config.yaml
noise_aug: 0.01
vocab_size: 40
embed_dim: 256
encoder_weight_standardization: false
text_encoder_bias: "all"
text_encoder_parallel_block: false
init: "orthogonal"
residual_init: "none"
beta1: 0.95
beta2: 0.95
max_steps: 21700
batch_size: 128
final_lr_fraction: 0.01
Rows from block 3 of the audio encoder, named by matrix and row number. Rows with one number belong to one channel. Each number is 500 + 50 x the weight over its row's rms, rounded and kept within 0 to 999. All counts start at 0. Numbers have three digits each. After the name is the row's rms in percent of the matrix's.
# filt: filter width-3 conv, dilation 8 (encoder.blocks.3.filt.weight, 320x320x3), inputs 95-113, a 3 kernel for each
# gate: gate width-3 conv, dilation 8 (encoder.blocks.3.gate.weight, 320x320x3), inputs 95-113, a 3 kernel for each
# out: residual pointwise conv (encoder.blocks.3.out.weight, 320x320x1, transposed), outputs 270-319
filt.4 102:550629493511560504559550458530602483495549444478514470452514490515607520467491471484495488420423423486515514457459480432456452496516572494539576496502507494561511558531573
filt.5 097:483425480459409553514515506476482441433443526543528549500444530479408423525461542466443480594541579577532544536497579505477566543509525513500512473444471507418521527507485
filt.6 103:622546514651565517543507578601567516611558513498556470541445478481511485444507455525486512530551496546562528448489462527463401515603560465506487542507537505430467432519500
filt.7 095:504460516437495508576477480583455481536490460533481543426564534465499488484464432458499457541486530582525551493532526430520478540443462507417433482515468416493472559453462
filt.8 099:513500541516516499518541518520437529500452514469375450571555536515545544570449624535589556469459432448459415509504430540485516508461493602545578537571512565564548522471514
filt.9 100:390502528396539576440460437395501505407555539495568519496548525432470518478459407469450427507462438539522561588522455439528497594486541507468506489461458519504442511455504
filt.10 098:441541551356464519502634583481614606431550582413502457490415515498485533496513500581506549490485472432509428468464450485391455485529499536533490568537599519493563531533469
filt.11 099:466550552440491478495539613505580551451499505433495439523528519518552551506519587492493562407410475429406403469458526506500489466460454526473506471509566505522545504459459
filt.12 097:486515461434491412507516449550546552491523468469489477518490452477463495544560452536513443472458419462486515508491394419485431491525532492501515547554480487470389500494571
filt.13 108:480506569519499563523522667435532486465511518452528473497534457474538481517516545562479518498449494450474506525518549447514433497490595509487577586498532513542568500485525
filt.14 099:474577498552600527530512456409523486490535492481481501480535545469584524482522463497527439477493429501491522554493455472519488519533472504516508515534470530558453489501499
filt.15 099:502481540599544560478442529473485532518491534532482538476477434486538471505466510511504482531517530501474520520475478517488456569556577533511520514511501539505479474480523
filt.16 103:544563578535573584473570581544533565560566604553580541554414452503478530495549500526486464555624565553633538490587570578533510517586556456523460564486463549451484484503419
filt.17 102:558568476512592474606531545597529457533564461538615477465479453455495499565496390513475484561566453522564462484498481455501392541549424509532450529463471489500456511521457
filt.18 097:484454505454541521486482541522426501494507519520482501546595524557530494583568550518551472546535466493453474520552472513525455531427506526493554514534485539560494542486540
filt.19 099:493605533469597504568492560454498484500564496513498506456591498443557540537540526478500553465467531492498473549613545501596561470470431560527503451527526513628535489427430
filt.20 103:615544486542468427552545555616543523587495447511490453543498551560616559514544581503510570464537541499500450484472505480442492550586492568576512532541569524492571528581500
filt.21 103:525529610474520529537479587565504613498485568483459517544525484524512540570478529583597546569571534454503491477488433548580543438502523509530500554621562520546469485477467
filt.22 102:482389565517416548433429535459388564513416535526487573561536436439404537518474522494464449506458512484465581534456434568489489532479521508508495488463462503471460468559500
filt.23 103:446539563515552563498513589392546520459568518443529457562555532480555556453545487547533571496524554463512504475599515477553545446518527509470514529548566500588541509464461
filt.24 099:503505501458533539547472470493454467478472558477474513443580539494521511456446512481447537446419508497465484460487498433476581421433465472502500464483516452510547472476503
filt.25 097:482505470491515443462457499501454463498519508560522514485535419508542460422511481389536441471572540560533549484525491516597486475407455480411460388510416436548411501403492
filt.26 099:523441462501530486470423454457369461502456494588568525460440526495483436514451505398358466470449491513497457502530534512457538498549459495565502358354397490451498514563512
filt.27 104:494520575490469547457575580526541605475477555568418513501485479500580560558428519463591492450518509548497564451383465487437459599505567584463487534612554551471505589489492
filt.28 102:482501517493508585447463464432469415480497501518515497545542535494484488533544512492471505549508517490469493517498506587570560460443541503525587450445481485502566486478525
filt.29 098:562518426526393477522503442576529395563492434577487482491451521519486452555449480452480494493451477575498494524417465558465518497408468475394472470484491540436504490458509
filt.30 103:539467522546555586456451496532454498532517595565535558482483497537476472514544578497551497585627505546531553509586606567586537549519583505510533496527490494536507477473524
filt.31 098:476533563479477574480547569501575559462519531372520462538444486510528555386522478558547531452544502447513512455496477435480501459497541532522547557530541526501502568522545
filt.32 098:517419462529427439471475434486456457480384448519499438493463554550524537547538527536506586523496530480445410405479426574466543502560485551597507510472553522517538545574492
filt.33 098:456494525405528508500556561517505575457528548479531506566465495478462536552523487555495499553497470487522495534526485512479454547531453496465433553479481524507481509503456
filt.34 101:447556521423461520463495493505576500450467496488477510443485519535534486465440489449429527431434523519473523513441508448424555480492464518526521474399500462447530505492491
filt.35 103:450492418494538508502430417495477412478521467540619518523492444463484381411467484442468465438565582509593522479557547423551512545583535528524517449461458485504438543521526
filt.36 102:422408411443471485469424436454406382451405445534502498453502504410443408440462528393498507469538525565539515516549577500541535465489473390416484394497493437513498513458499
filt.37 103:552544443541503430534531439535557471517516457493497445568434557547583484422461556514503586436524536507583430466523531444440536488602485496589506516531561544450557478556482
filt.38 099:539553623542521596582558563536554563530559590467480547509527457538511531429514533516504449451465498509457606485482476415500476521474559487466525542485491511524488464420508
filt.39 097:537468572567450583519496589539507540550482586580511583474442455526509503513462566475433478576443483563518553556457508544432518500550502475550476472470472501425472449587537
filt.40 098:515586504507604527452522433506541492510586490478536515494520509530501462487529443524522506560534528495504492573488526516556518525468535551460508526522511499477531526476499
filt.41 092:466602530455497487455520465467543518453554498445451440501575534535564522428655449489654544495515450551421502481526443483605535515407468483459516511648580443577488487423511
filt.42 100:533447431528436449528448456524471409497441423480465413498512576544511474566514521567538589593538559490481427553476480480509523597557491573560531580529547602487534552557516
filt.43 105:657535517625456528615625515602528473618450456531433511502397447552517545464453535508511487512462551516475532462432514513416549442484562451470543490527507490453520446492514
filt.44 107:495484518448481555539506487557517488502494526551522451469512557481524514532471456436496509444490431508479431470501457442493511470521467492539508455478501467522517508506467
filt.45 098:508546482483581505531510409491502482498556480492533475448550591488478494522574492490509525513495484520481459564548485468565556526536466500491489511509529527550574447471478
filt.46 096:461536471502513504487620547465577492511545511559541547438405490457468429474475453406430407457455364589547521463494491482424460533533521479428464469480441401454461541484518
filt.47 095:475448511556447591421481455450531512462504535499508522488462508467486507446394441487422484534475512519505575580432502493412471526502562451423502506437536538401507473525503
filt.48 099:461455475416449497509563504527508486480496514489514512524446503537475465624529492552481494510508461471501505486485481494427509559581485568534471586492508575436503554581501
filt.49 102:566466586563433594493461534556514578558489614536491520523471487511554479543526541549550511538541507502477513462555499562474533550490524557487486534529511537493478528467474
filt.50 101:478537532460583486430480537508484540480538514508561529583513516538462524400563509520521475489588472503528510486575510507575449442458425459472468528521486539520492429423484
filt.51 101:485625508530617493508615493486591529474655511449569522472410513463514498535582543560488494554502457489526512536476535497529512497546472519511496525486467553482527481525522
filt.52 102:418427542485455536435471530444457526483454540451439481592512461483471505478472547556514475513516491484512527546450421502474420420584583424534546558567545529518400432521561
filt.53 097:544579505561488456543509604527556580511511510542525556470450419497539503518474529523464528563460512571516487592429530503446469566579554568569535523513512538438506518565545
filt.54 101:553489507548493528584426451537477436553476495525547532532506458536515498501488490473437484422473498462551521469545514485552526421523506469570521452459453488514446468545533
filt.55 103:537391504570415505470463453498372456559400457550441445492530567480466555549516491495530564602516497560454485482491478562468498539492485474544469514524595487507506472577457
filt.56 094:498460520518507500483557551467475532464454518414428497627521528461478506550487482680584505553559467400467485549556475590472509422553432463547461635603487683546514420535461
filt.57 108:517542472554518470510507442469498438501521442538507416424491524422558524513560485475536544555560528588511417521537557510580537565501436555493478463509488447535533503467449
filt.58 102:530487494596480520420489470438490477529478509482402501506522550517505484496457526464468511534474510517398440495444535575491606496392423524434440460447464449453540518468424
filt.59 097:454438498411446450527459543510441507480452475465495440516522486507448542550540567533506554480488493429448459545584499486473487383496514461532513501504533517528554446528498
filt.60 101:563503462550559468464487395504452430556499462591591508525417527538437530470470484389373474513474497577592538491519454530473550492575491423490476396426443417404446495541513
filt.61 097:542492488532538535608505521548480514546484528566480477425518515410476472471424410411499488536508441558524484472545511424478474583559420501481411447519494380525475587543428
filt.62 103:417504505322481526485482453455513514427516527381462493536432541480503501444507522551524527483553508467506516458485471452494555406533477463517518527553533418475519477506492
filt.63 095:519449449550523463422417428544462471548470488496459478548558506472518477471468492499550477470497424450461457448483435565538467485525490455505496481531487487564428503522530
filt.64 101:465544541542536537501485580388474541454490554454474506543562480501577437439498513563570507512571561507502545569589536505588502512466530537487502565569488532561483507440494
filt.65 107:573496532587481519574551513527527523505526530463528508551489529588434488550536517570473487509520541469521493433511498507503518529475462590471475609482496576497502534478476
filt.66 096:533451477535378517496450501531532458531399463546494530508492502528563502546431567525461507521433481428463429548441504543419496528557565533585584498461480569477493498585598
filt.67 098:453483492461505523468497414453450461476443437394342454502516519485522505470396410500449529444403536446442494447446487479422494516512492562532524504515537484457519538500514
filt.68 103:631558425555544455578531455636583468575579470540577479452453480544475425454530399486468431517569442533548473498563495446508415535563539468471484502467444507480408490509538
filt.69 100:566460524529424508532568548566539552533455551427515536597414466532391448569525503670493502541516517391498522508503476617442476456574543477552505691520576666431471397545512
filt.70 104:377452487463535501400425554412456532363493513483547552560469420481417478490464471529476421541581481495616576502478463464485416508547536544554491550490445495424399542574563
filt.71 107:502466441532495429487436424477506437496516427449502478561574541523603512413542437510587456439524475404453516482505497508616479414455463486456498481542433492619467456466517
filt.72 102:513551498523519520514518461474527460534522505581539550502547490432496446495528420450525452570591516565524572564552430534596511465453519451455479444487456479546400448435517
filt.73 098:567462486587455470505415507504464453534492447515512454571534526484498538528571526533488527572511536532499493610494565564528503495460479481502518506459534620482532429473469
filt.74 093:576488499569443480582483558601531562576476494467435429527528477498540496481486530557543616451448515454440459412403538498482471470477540518526513574529628513534569506567474
filt.75 104:452485502529528522446428462475534504516532544516588512500433450380423446451547452495446507583611589535617569571545530488500515503662505446558483492477497496457437480592503
filt.76 103:403480471484481480493463505384455383462499509525531447387455502362487446430421462434420482522525457551579468510499505424472447547525405506487457459419454418442454553508457
filt.77 087:467521538492519497471504426463465544448503483427455526511587572533535614490452577537541518455422466421464492508394418441489517537510546569498602543590501578551511510486557
gate.4 098:507551568466528572567550545531567518454527508422451439465495499563507584456467449527553529461518453465459491484409409379445420555501587538467576565571559525500495533475569
gate.5 096:554512487567519496549560549555540547536533510526523522418488474486514459435508436467468369539507397604560514471539502456463411518474410474449412482481424387460417493462460
gate.6 101:442404494492451508385492493421435502491489551510503511494467461434387490540489500493488475587521479530462470602542515564479530550451423525435414488470449490464478505457449
gate.7 102:534439512573521513457459431495417510583498538546517553538474500435407470329470461397435421467529530596528551533607535569509555372466488324449412411415413463439472372470480
gate.8 100:476414550500457573480448557451334504497425559522472567523542484399477466499389468490506424519472407482457535525526475521488484521394513477424478482471413516501463466424505
gate.9 097:514542483517549466503473465512556477514529481516557475523426470503502482464458440451443472437565498491590524407515537505511515358567447426509460433457483452471498430492394
gate.10 101:382463463451495507398478425395475448475542511489563513528447511377385412450504494456431488461515541450543511499563585469543562408492503456443472456431495458448530494462458
gate.11 101:408482527465483521454471549440502538474511561539535543456502524395504441486424582465415511558466604521522496618493583492441525523498470470449448467436504495408538475464419
gate.12 101:459494482493514451512514549440477503489520501477546497513478490480448462460468500481427462411438432478504448455504547477480457423482433484477477468424442427460477501551480
gate.13 101:511454479526518525504476515496517492528547567556590586432369395402401383482407478444403405549548512587643626524549532491438441501521505464461433461436440434381386475515466
gate.14 102:486422457489506492536466539526459490557498534571554494412455439405437406462414397413448421517580484535556511493559526471493395478548489431461428436480438398477421499506478
gate.15 100:478520498458576493479523492554534529545575546497497534505508492475475510603514617521524490517497515412446434541504615519557550496486554496517549479491451523537538493488542
gate.16 103:449434407513503488461483469478427456512493479627552589429488440429421376511472392431474411572517539586531592562510505562510485527476499459409419406455380455484421495439498
gate.17 103:450594426501558424482492428475581437496656473504577495508432514514534478437511491477441511478544570504595504497504550479533519477515470486482480481440489472450467490503463
gate.18 096:560451461517473425561488520567454512566467470528491506493564436510440448579420483533500497557468533448464502546529537512507466464358545457396501504489499545547513413357504
gate.19 099:439426456487494481479444444436433428475514460545610517474438510459435489428506528397374474473512556521581502548531625496490523390496442401454439395361458476389505447497408
gate.20 093:571498503518500474527535571562470497547473541510502554533425381523510425499534513490494442532572533526558589441571557537491468465559522462531485496494441482462387467502510
gate.21 102:517432553523464513466465549465410571512472562537520567481428485458417495466498467476436398584529465554542554534535480540441440457455448429441342452442410439387428449493441
gate.22 098:493435555502470596461500475509404494504465545517468506572490535509525538530517482524531521510490515507429530516507546566505568462423502496524527502496526569488599484498483
gate.23 098:438551531471571527495468505428547516445594560497619582454464441468441434444416497466444436503558583514610573477483535393582517547482541513416470488433419423423431576509510
gate.24 102:502399535532466553610505594543441534566490552586524568513472480420433457552423508497383422560457469539529541613495575532496491502487561409476505503383444538402492396511481
gate.25 098:485553492496517520468471450470521461492608505509568477469454489426490481508524476484425463571559483493587488547505525584575526423427447434398444429364441517416483392456450
gate.26 095:556571486553529535514568494535558462577581545568551537514380493500503492459478375420434416441511415480538502450537546531485492418564483417468461398415431453453493458526494
gate.27 097:527500539542476551492555497498471496571477543566466509436454501479425507431395349397447412465473449555497560448568533496462491516410482484421459405416416365488476538411461
gate.28 099:567496496582512470497488542548502545573518532602513543528506523453493454531384456450453435504476450501499457477482496562441432458470452488478433439462412470445425480499469
gate.29 100:456563506493510527492611532418550518450571506524550560492419472452443474468512454456463441479547502525554592533513578497464489458447558485406477462445478497435510499461514
gate.30 103:486607480506536519496555455468550439490616512500530559521443528490526405467534474483463457499524501465524526600549573438501521426425481430398451462431452510491522396377425
gate.31 099:517572505536511509531473514527564499563554512564530519457476461402515501488425571423453498511465554543548509556439552513496507444482489403436490390449482451472477467462455
gate.32 098:532502468523498502520422383547557447574582487582558490481522475452454452497462442459426481535529597630585554562450521522510514453424441426375442459445486484415466451452462
gate.33 093:553524450552489478546475479538522447581514489549498499456509491439495431470417489437451497473501566504509498469527600480513518426403487407415460423438469452499514422393438
gate.34 102:501507524567527557436462473430484494507550531534534515521490550446474475375431442391436467506521520587554515557514533545509506444459396406370377403438479512449486393444367
gate.35 101:451516488490563503506519508446479506498550489523525541427509472448467454519469426458450361526504455483495519556604585506518510429390400430389396416451373477487477460366449
gate.36 099:530508475564510507574540568532511476591561515612507530437463443429489362517487446454469454568561564587579558573625591530541527444462461398411391424459451493473498409385404
gate.37 101:513478450495496499485453441537444473531516521509545606519491458513441429459475533467457456505546672521579646530563590525558574460504583442486486463462455498447457426500524
gate.38 103:460561518459578505553568566531597559497543543510551497479444490455421460514479478477459477503560509517596573577481450427415455494594551465517472492490526480446475484550487
gate.39 104:549448535531449530570512525542472517574464521518468464506562518449487502595404544512486576526398575457435431573447575520441526518459481525483499510478547547511598484497428
gate.40 099:529550445527545491521462370499522420537596460561594504445496468451484462491513454399406446505554571546557539516528524526573570447446439456444479339353419400437452488422486
gate.41 096:433498492531533543510482470411461430483510511547589562461486481364503442390498491404468388518548559548579582531527581456524529425502487367452446408418362414461406397469465
gate.42 100:401426504404455526498497517453475514451465510468476496489517528446460476389431457466500528423467523449457491459490524419439528437443397461474442473505513458514526486495454
gate.43 098:501558525609525509428514480455555485543553510557546553460411458446441439397423483423411441506543566612611575561498576496481510511472510425423453453420441444366449446474464
gate.44 097:415502531462550515436482506378510545467574562506562551518479462418497540456463484419404411447431475484522535551504475506550527375468468432460460393374389480476468446510482
gate.45 100:458597442463527489457551483407521355449528438462479470571496484435540454492556502513554485539623492478495482546563575549526478438528519454529541495529484495526483422454527
gate.46 100:513446472540454457450494504523446470547470473544515520526455506517466460540472491499431475544453464505482477643428471545429487579470482557528509525419450586412513496578522
gate.47 103:523457493536497533478497466551483496589497543609528507492496485422404435498465438423430428576511516625561543544563519555533514470469401402412367409441418469466447452453414
gate.48 099:464463484508506503351467469461438505551475509596501525522497525458487542529499509450489450620525465629558489521456437614505490505507425478495473436497454408459410489537513
gate.49 098:501431531515487544573421513495437502512483565535550591461530532445481486504443486465443458443454456494549532575587519470502565464472475475455469450454430527525460470485487
gate.50 099:515498499543484513562540549570581506492489473512477476489528475501445451450394504469515548508508618552507518545434516436459487617590580516483523522535558526498490487482468
gate.51 094:485493510548486566507533539492522495572549582612540633464459474404477403527490506389412426498470474553524573512528572529528566455412485392385428387435431386454491460435456
gate.52 101:416424436485464488444486475450456472533489484563545574408500429444425435435453500369429365457438432530494549538501530500488460490486523463457529347414386386468441519525544
gate.53 100:470516466487502454523560445482529485495525494539566512435409496424444452482405418431386453510459503549583501536501521433438522512530425465468422440438440444403460483504449
gate.54 102:418422536405455544461431481438447500446436544487477533447484501426430465547526571472489497532497574504485520562547463492515611546535435558531486448481473447504466568540487
gate.55 100:483450518509481529482470533455431457532486567623540556466488441393427432482413453396424400569458494583558578617591570579499496388437449329370394362422395423472407360394456
gate.56 099:480580513531604472471521552461538522505601524527555556440476481439440458438494507396417428511497461558547514520499501486539460524540530460478419427453431451437446480468470
gate.57 106:435496504520566560443499522425461456480520515578581513468464445453483404465506432417411385515550533529583603527655627561522498458536450436454381396446409450474427476476379
gate.58 100:438503487505553477487457545454507506515588553525613536492472399457459488325485514389438448458514477557639546511529506465610470357495504348420446372443441437506449390419483
gate.59 101:442562471503596522406526409429573442486645514564603532508557554419480479377513401405479450473584508527525533521615542487561519519431478451393438410455447455523480524392478
gate.60 099:425480516465529535433474469393459496462489562492609529435410491453411428443462426499399434614614533546649570559597504517520538463558499420493417501432455474424429422524469
gate.61 101:353496421406473442452507507401573424411535455472538441513502479401514503508567530504498547434507525419507388523545531453501434511581551486534546506517520531542475496525542
gate.62 101:463522452472511508539581516511572491506589523562591531420452500395409415491496487414422464521512523561557523522518591446470507523472446480382377427441486377410491517464385
gate.63 102:551555420540526383538548476542543479522499431478495504572554526526507454497420484546491472581499510513567512555476515501486475491542495501497491536502473531470417433504526
gate.64 098:445491452489518496431516444412499437491549508590603578548367457471486470471519486391412370462586474486582539509586560542518520467511502451465447367405339445422402494483473
gate.65 100:534554572574596555524485496431481496538548522501551445541563619447520576484559454492513538504535438536523458571516447556564545451540394447525472469511518525549546441506398
gate.66 097:500546499556542573504519541530540500587535567588492542455467485385489408494408532422445447565512532580551524530502606522474488507510474365415437452475462454473481406437445
gate.67 097:418476504498505546449411457477489467535508533588552545496519540384453460523528464418426442555521491564549523584541537569524589578612454437514421432465441446464482478540479
gate.68 098:450469445473537471375451477455422433461495447512510497524450474419406386480440459445422431555521526536556527510435560548486530463481475444422406454424440450377470434453410
gate.69 106:538481517552488504503482536523468511571520550592542609508440450450398353472476496445450434591609556569568561624616602569520554472466478429425381430418385485443522436419438
gate.70 101:489506466554540527459467451417486426502543519586609548499457532423470420450527480452427404594601493571578540632608572589578544497489466450445448431401397490440483439460472
gate.71 103:494484489510525513528465466457438463514539565513571528477445499411355358459422427451448400572631584565624572541547563482504554513487455443424360489442430481414470457463414
gate.72 097:443459481508447533454469433499513475527540511567530523481425502494493534520516473439439480536499580550532589525439550548497515477479547424428492431440508469351485476519476
gate.73 101:528421535478477536534415518555422488581461524548500467435550527473467523618429463486443508548423469536492508555457482552512514489440445482483475475445499474431492498533483
gate.74 101:505456499524524520514459463442433414541534489523561534472515461450466467379444442360398376527598548584599570551602568487564510463474459406359383359404395383440408450421439
gate.75 099:465495519453440509487595548454517498456500509529481589481449466505515537541505450483504399570501436567511602554473477534450477491423544501444500477493428488466441513450569
gate.76 102:419456477488499529446515502418451462470484510558553597468438461389387383438514491394418410516604575567581586568641621520548536475498511390437461397431408451463444448430471
gate.77 103:486531480573574520527435453452470489555535510584556530408503474380549531421417482384435435559449508611589507627485522491494448469506505315442457366457426445445406387485502
out.4 097:522491491525567515506461575508519440527525397570634493502515482490486479554499549513500421532524577521558563570564561530562569551574556544558581566539
out.5 091:466531548561532527467578572537499509521467599519504520542495537470590510512492491527517540516512484570511506481473482490470449490472467474478473507480
out.6 106:408491428460485551470437497509471486475395471518572545536408561455586514480485413496538464490488494505497477528500500496493490425507494460502511502453
out.7 107:544418522492519417575474424493554529582593547520491498581557463526544618576592587510501531475492486496478478529518518500519539499496528534503517529532
out.8 108:602470358455519417422459540492556436510581432558410482435551556479476534479481522447523484481501549515512530480523469519505502559496528509507514513524
out.9 111:548452528514539433481500512568584488605449487564549558585574562523491549540528494521525544526539505499517484512501522485502502512501490484482509508499
out.10 085:556537556446350417543574411468467562367525585512464493440483528514530551497521551465404471461450452474446463462462424487449484516429450494467438472510
out.11 100:461562515591570531559503522556419472494481513447472484555443480456490485509466490417434418438434470462452422472463489477449447467465449465461452432459
out.12 113:476488534481386491532532442489531471447489416432551470463459573533426400478446438465409457490499446448448452468460478472464483514459448490487456449485
out.13 088:512378502513610502476548576456487448563499470513584561418488581425539503450457523500551443489497559517536547506540545555526495518552495525544526500531
out.14 106:458475577593603557467546602499469417532401421443568513423475524431482437453398440497490496491503525527502499452506553497482463450503481488498482503495
out.15 096:496501392508629565492444559513471509503472425518465470515489540421515470518485505498478472524560516507539516524510561506522500524503530500501505537498
out.16 112:526605512518556523597561497556468433493430425420504465416432499449466410486458431445453426368389390414390375386389385397373394442386416395394387423419
out.17 135:489423456490557454428451533499593499659520488509483514590603478504501532553521514577609574545545567587575554545577541519548534513568559559540573560527
out.18 072:440549562525424490452541460457552537522471558525547561555506486506595523513533560574506578457480404476419412471398480459448451467448428414448438407402
out.19 110:468528491492473446481508437476490603512498520467428472483563446542589589503595554507487575521491545571496549518502496544532557498537567550571537533549
out.20 070:430402451483347514463494467493494508479437544475492553583440555552534464481464472515507602461473456431467439462473486497480490486485474473458476435481
out.21 096:473368473476444490490421493509494509497476368402510540467456515570427386487505502506479520467480442448419453484467515497481492463484447480468465458462
out.22 067:595540387457606526439521504577469551562583522529477470536564567462521549496573510500571510546576544556553553549543550548519506545543570548547532587537
out.23 115:468469560530568532481465522516474365512366395439506461416442452433402413425441445419445442526534585548541568507530555545535524455525562475519556555504
out.24 098:618526477495636493530559597550560521508532442552536499494502509480498491554490558512501469572578607555604618561606579563585577611565591559573572612611
out.25 096:545511537504433485541573414498520598516515543497526494540526557522526573526531502524478586590625541541555559563560582578559567559573537591561556539591
out.26 101:519491518500401464430472410514504531550480571500449459601554506560519495480550434533479595503518482451493485492498480491520505477508520478499511481491
out.27 115:495481498454524527500526558463501483442521464534501526458471469407493537424409557464581501473480520465504509462485477471488515496509469482480522455486
out.28 122:503544481564594511469497573507492510546537575543489558502540442470603542553543572506535505521508584550560591523548528540556540537541544518528559533536
out.29 115:441529451406427485497480470469474616437620654576517579546549590559564555606578510558548592483459421448419448477454465481455499509453473498466465483507
out.30 104:461516471390470452453501489468570464583512469529493452499591441539522537482530507581556563473480467454489467495488456470494483461469480480494491501479
out.31 117:484398511552509567544489536623428447465481522469543579518414502441408445523468420430471399442438433474454417457474468433438449440455409448434450421469
out.32 103:471489525462453503434505463445454589345501545560532440464420540506490409467500464473482485524502494470508529502477514512495532522477529514490498519439
out.33 091:457460561485481489442542550535592456567422424507532538565515413547576577466504541537566537493504490495494465503475502472499485466497493475498491505495
out.34 116:581537502477469506587526504558448456440491421418467453460480473433457503518471459434435420456489490482470453481516463460481492469487472493491489492510
out.35 118:455558437531524511466446542502523546540588570524422519498610512528558514578606526543541518532513540537537562546500529553531523557532550539547525543517
out.36 084:457435420435476375377442475465495466511481572520547479519440515547527527417560457437488492464471496489475489516510486495503517490501513468491511478483
out.37 117:490581529538542531486511572492413445438468454455502414394398512394390444449344406388408399506484495513481511476478502542479488503490519486502490485488
out.38 097:539521552593576498563548576524609457546518424507527500456546450478411496469546543480476404519512528476495545512524522525536520503498490495519520496517
out.39 119:505443431533638522510424568505481492523633534504460481481521549475438453571542476420523417516495507496486536493536526520510526524510519520494522515530
out.40 109:508512551511472518517459436533485433505459494438555519515431486546429444537509445421426460517506481528490494531532487487514527508529490512511525503523
out.41 084:527558508558476492589495465585630556500603490518546518587582513619586591570611592534501565503528471485459500507477498518523568523501535515522503506545
out.42 079:504521502505467535486470452577391536512463495417436491422491485554497449551576453469402495512464449512485485487472477503499495513462468492476467496526
out.43 079:487463471530592482554412399507482446524536440438428518499461466550398405490548437413527447443475480420486465522494527479511553430510501496488523460475
out.44 080:457500498402410372423529498382555557537539657599538501524595513575527648549584542568562660569513515547510526530536511532522533471524533521548529502476
out.45 097:548447555520489378523551494493521430500469443469450443479479494515406426489444459461421452506502474461490463505481501482503505515468487483491486492463
out.46 100:555520528519468492552501450452496513449465495483462494486492444487474477467482502493482512471493495428521503443501473482511511447502482493498514455474
out.47 071:501494471481662588542500502515472455541495421482509476431552493472411416459568474470512453502463467425445469438461499477464456434450477474485464461435
out.48 100:538496533488439496494514518463444386424481416488392406378470419491399481358403388419345446475457494512469481456481474486486519503477497494496500484490
out.49 101:400432400433491505433421485578545500539545502480493543526516532533488496562543438491523541428420386439407412444421411424413414439419418431437399441432
out.50 087:506557519583471518536567578461522591558419465577575543476519484515596568465538552597555539484488448486487474445432503469474451528449435433458449430427
out.51 093:469466456550502550492537425442448412477391378403384452440444509511406355439453482442470501450474407443409418460418470472429438436445407431437434452438
out.52 101:606482465542510459568519453550516553506467479514507495520538558538470461518566563474550542561571519493565506495551538512534534518511529568530523528522
out.53 081:476447430530522485499543487533472457467457556434531651595399559496498475512449488440579526474524518554528498488537513499495499471558453526521532450534
out.54 096:537490457469530475485499548573504491513456558537559537655505490447505523537477512540578504481500509472505485516527492464490474487509469474488497492504
out.55 087:584563534518568547575565540644532423450501472452456462484512387502406440530471468478534464520532539522527508553540509536521509518503510535546502530551
out.56 092:504538492506408485455506460486399464457395390396448506486405468438492462429357402481409427451510484475457472451481455445478475440517459475467476472463
out.57 107:494469566574594582494604582527502470558488491460534585506486537523536472455451522496558524525509557568541562493534521537533527500526531512533528522524
out.58 096:411447491484469549409455469472467431549442387471431461448503442530401440450495392486470536511485512453514521512492489498531520506516549484525508489466
out.59 083:577443531521458446536598461550483510409503520491508558459429500450548550507423498457484390526476504538488533536515517556520530516528506537518521511548
out.60 084:513474467519603537509491529493462465451486449442588550495494510488477452521517502495480461467465442463463484446431461458443465477440443457467454476464
out.61 097:568488455498579405477506507467548511539597521471439494537571448483461550528457517535564500541544580522572599537572538531561551508569555561533577543546
out.62 115:495554589465412471512545486513473476431485539513525540511436547457502500503417477518456484549559584555533557552575552566560558600559575558549563569587
out.63 103:567564465498497469598489449523517455433498436427439406424495464506371425519482465425463401461469440424443450482463465464447478479467468483481468474469
out.64 111:527399479532590489437540600459544452562472438511590592514485540435418429485429523504595468551550582567548578488562561577540533591549500532513548518582
out.65 127:419544466488457553448445583391491555465564502576469424434498447454579537434505542551486521479456536511489525449477483520491496512493524491487493507464
out.66 093:540527493556558475558489492562462558525521585490491508638524528533461495539565496495454533537502527497524531536531511523542550511537517529529525494539
out.67 101:594558506550561541526515610590458478561579541496444414529568383413467564496466462517450437577525584517530575544572542560550553526567563544546557547560
out.68 104:420467432440387480423437450501446491426481533478604536542449607607557449542520507524479584453447421504451433485433475441448453447456466453460445462419
out.69 086:487428414402421482433472516493529522464491437521494495495501604469487497567452424498490508516544550504525515523545535519543535504535523534522548533526
out.70 122:580431439408511380416535545439558507492533550604519471509566539465502543507460513543578503499475490447475507437491453478459452514457444484460464505464
out.71 114:477475563617599566528450621548466398505421408452587508436422518430447445433394427481509444546523551541514540533506573552531494464532550508563516512456
out.72 116:505535488520507500472491566527587503628521474487490453564611431517514566493499528547518549593596650571627602580617584580604589550644598602605641596607
out.73 104:570578574588578537616607555639571540613511462504583552478489532471524498576502511500499439562563532559568557541519529551519507600509528532527489576559
out.74 079:545580479570486519529500556571428385455444474413472410404411446462416396467341403374476426545499599593614604544587521553567530518526573520520541573528
out.75 091:515576515505509537548567473514524623485549629567539570539555570540602598609582623554560587495492514514522506533526524508493502546510522530534493514552
out.76 083:533426365466563473432419576529511483527548507517558533526509536462508551581534505497571460487469514527512537518526458528507499478512525523517505531512
out.77 126:596464507572592498563543514519543425557419372476526528532477533533398378524457524496514475516529456427506461532525536468525521442507435500497511480507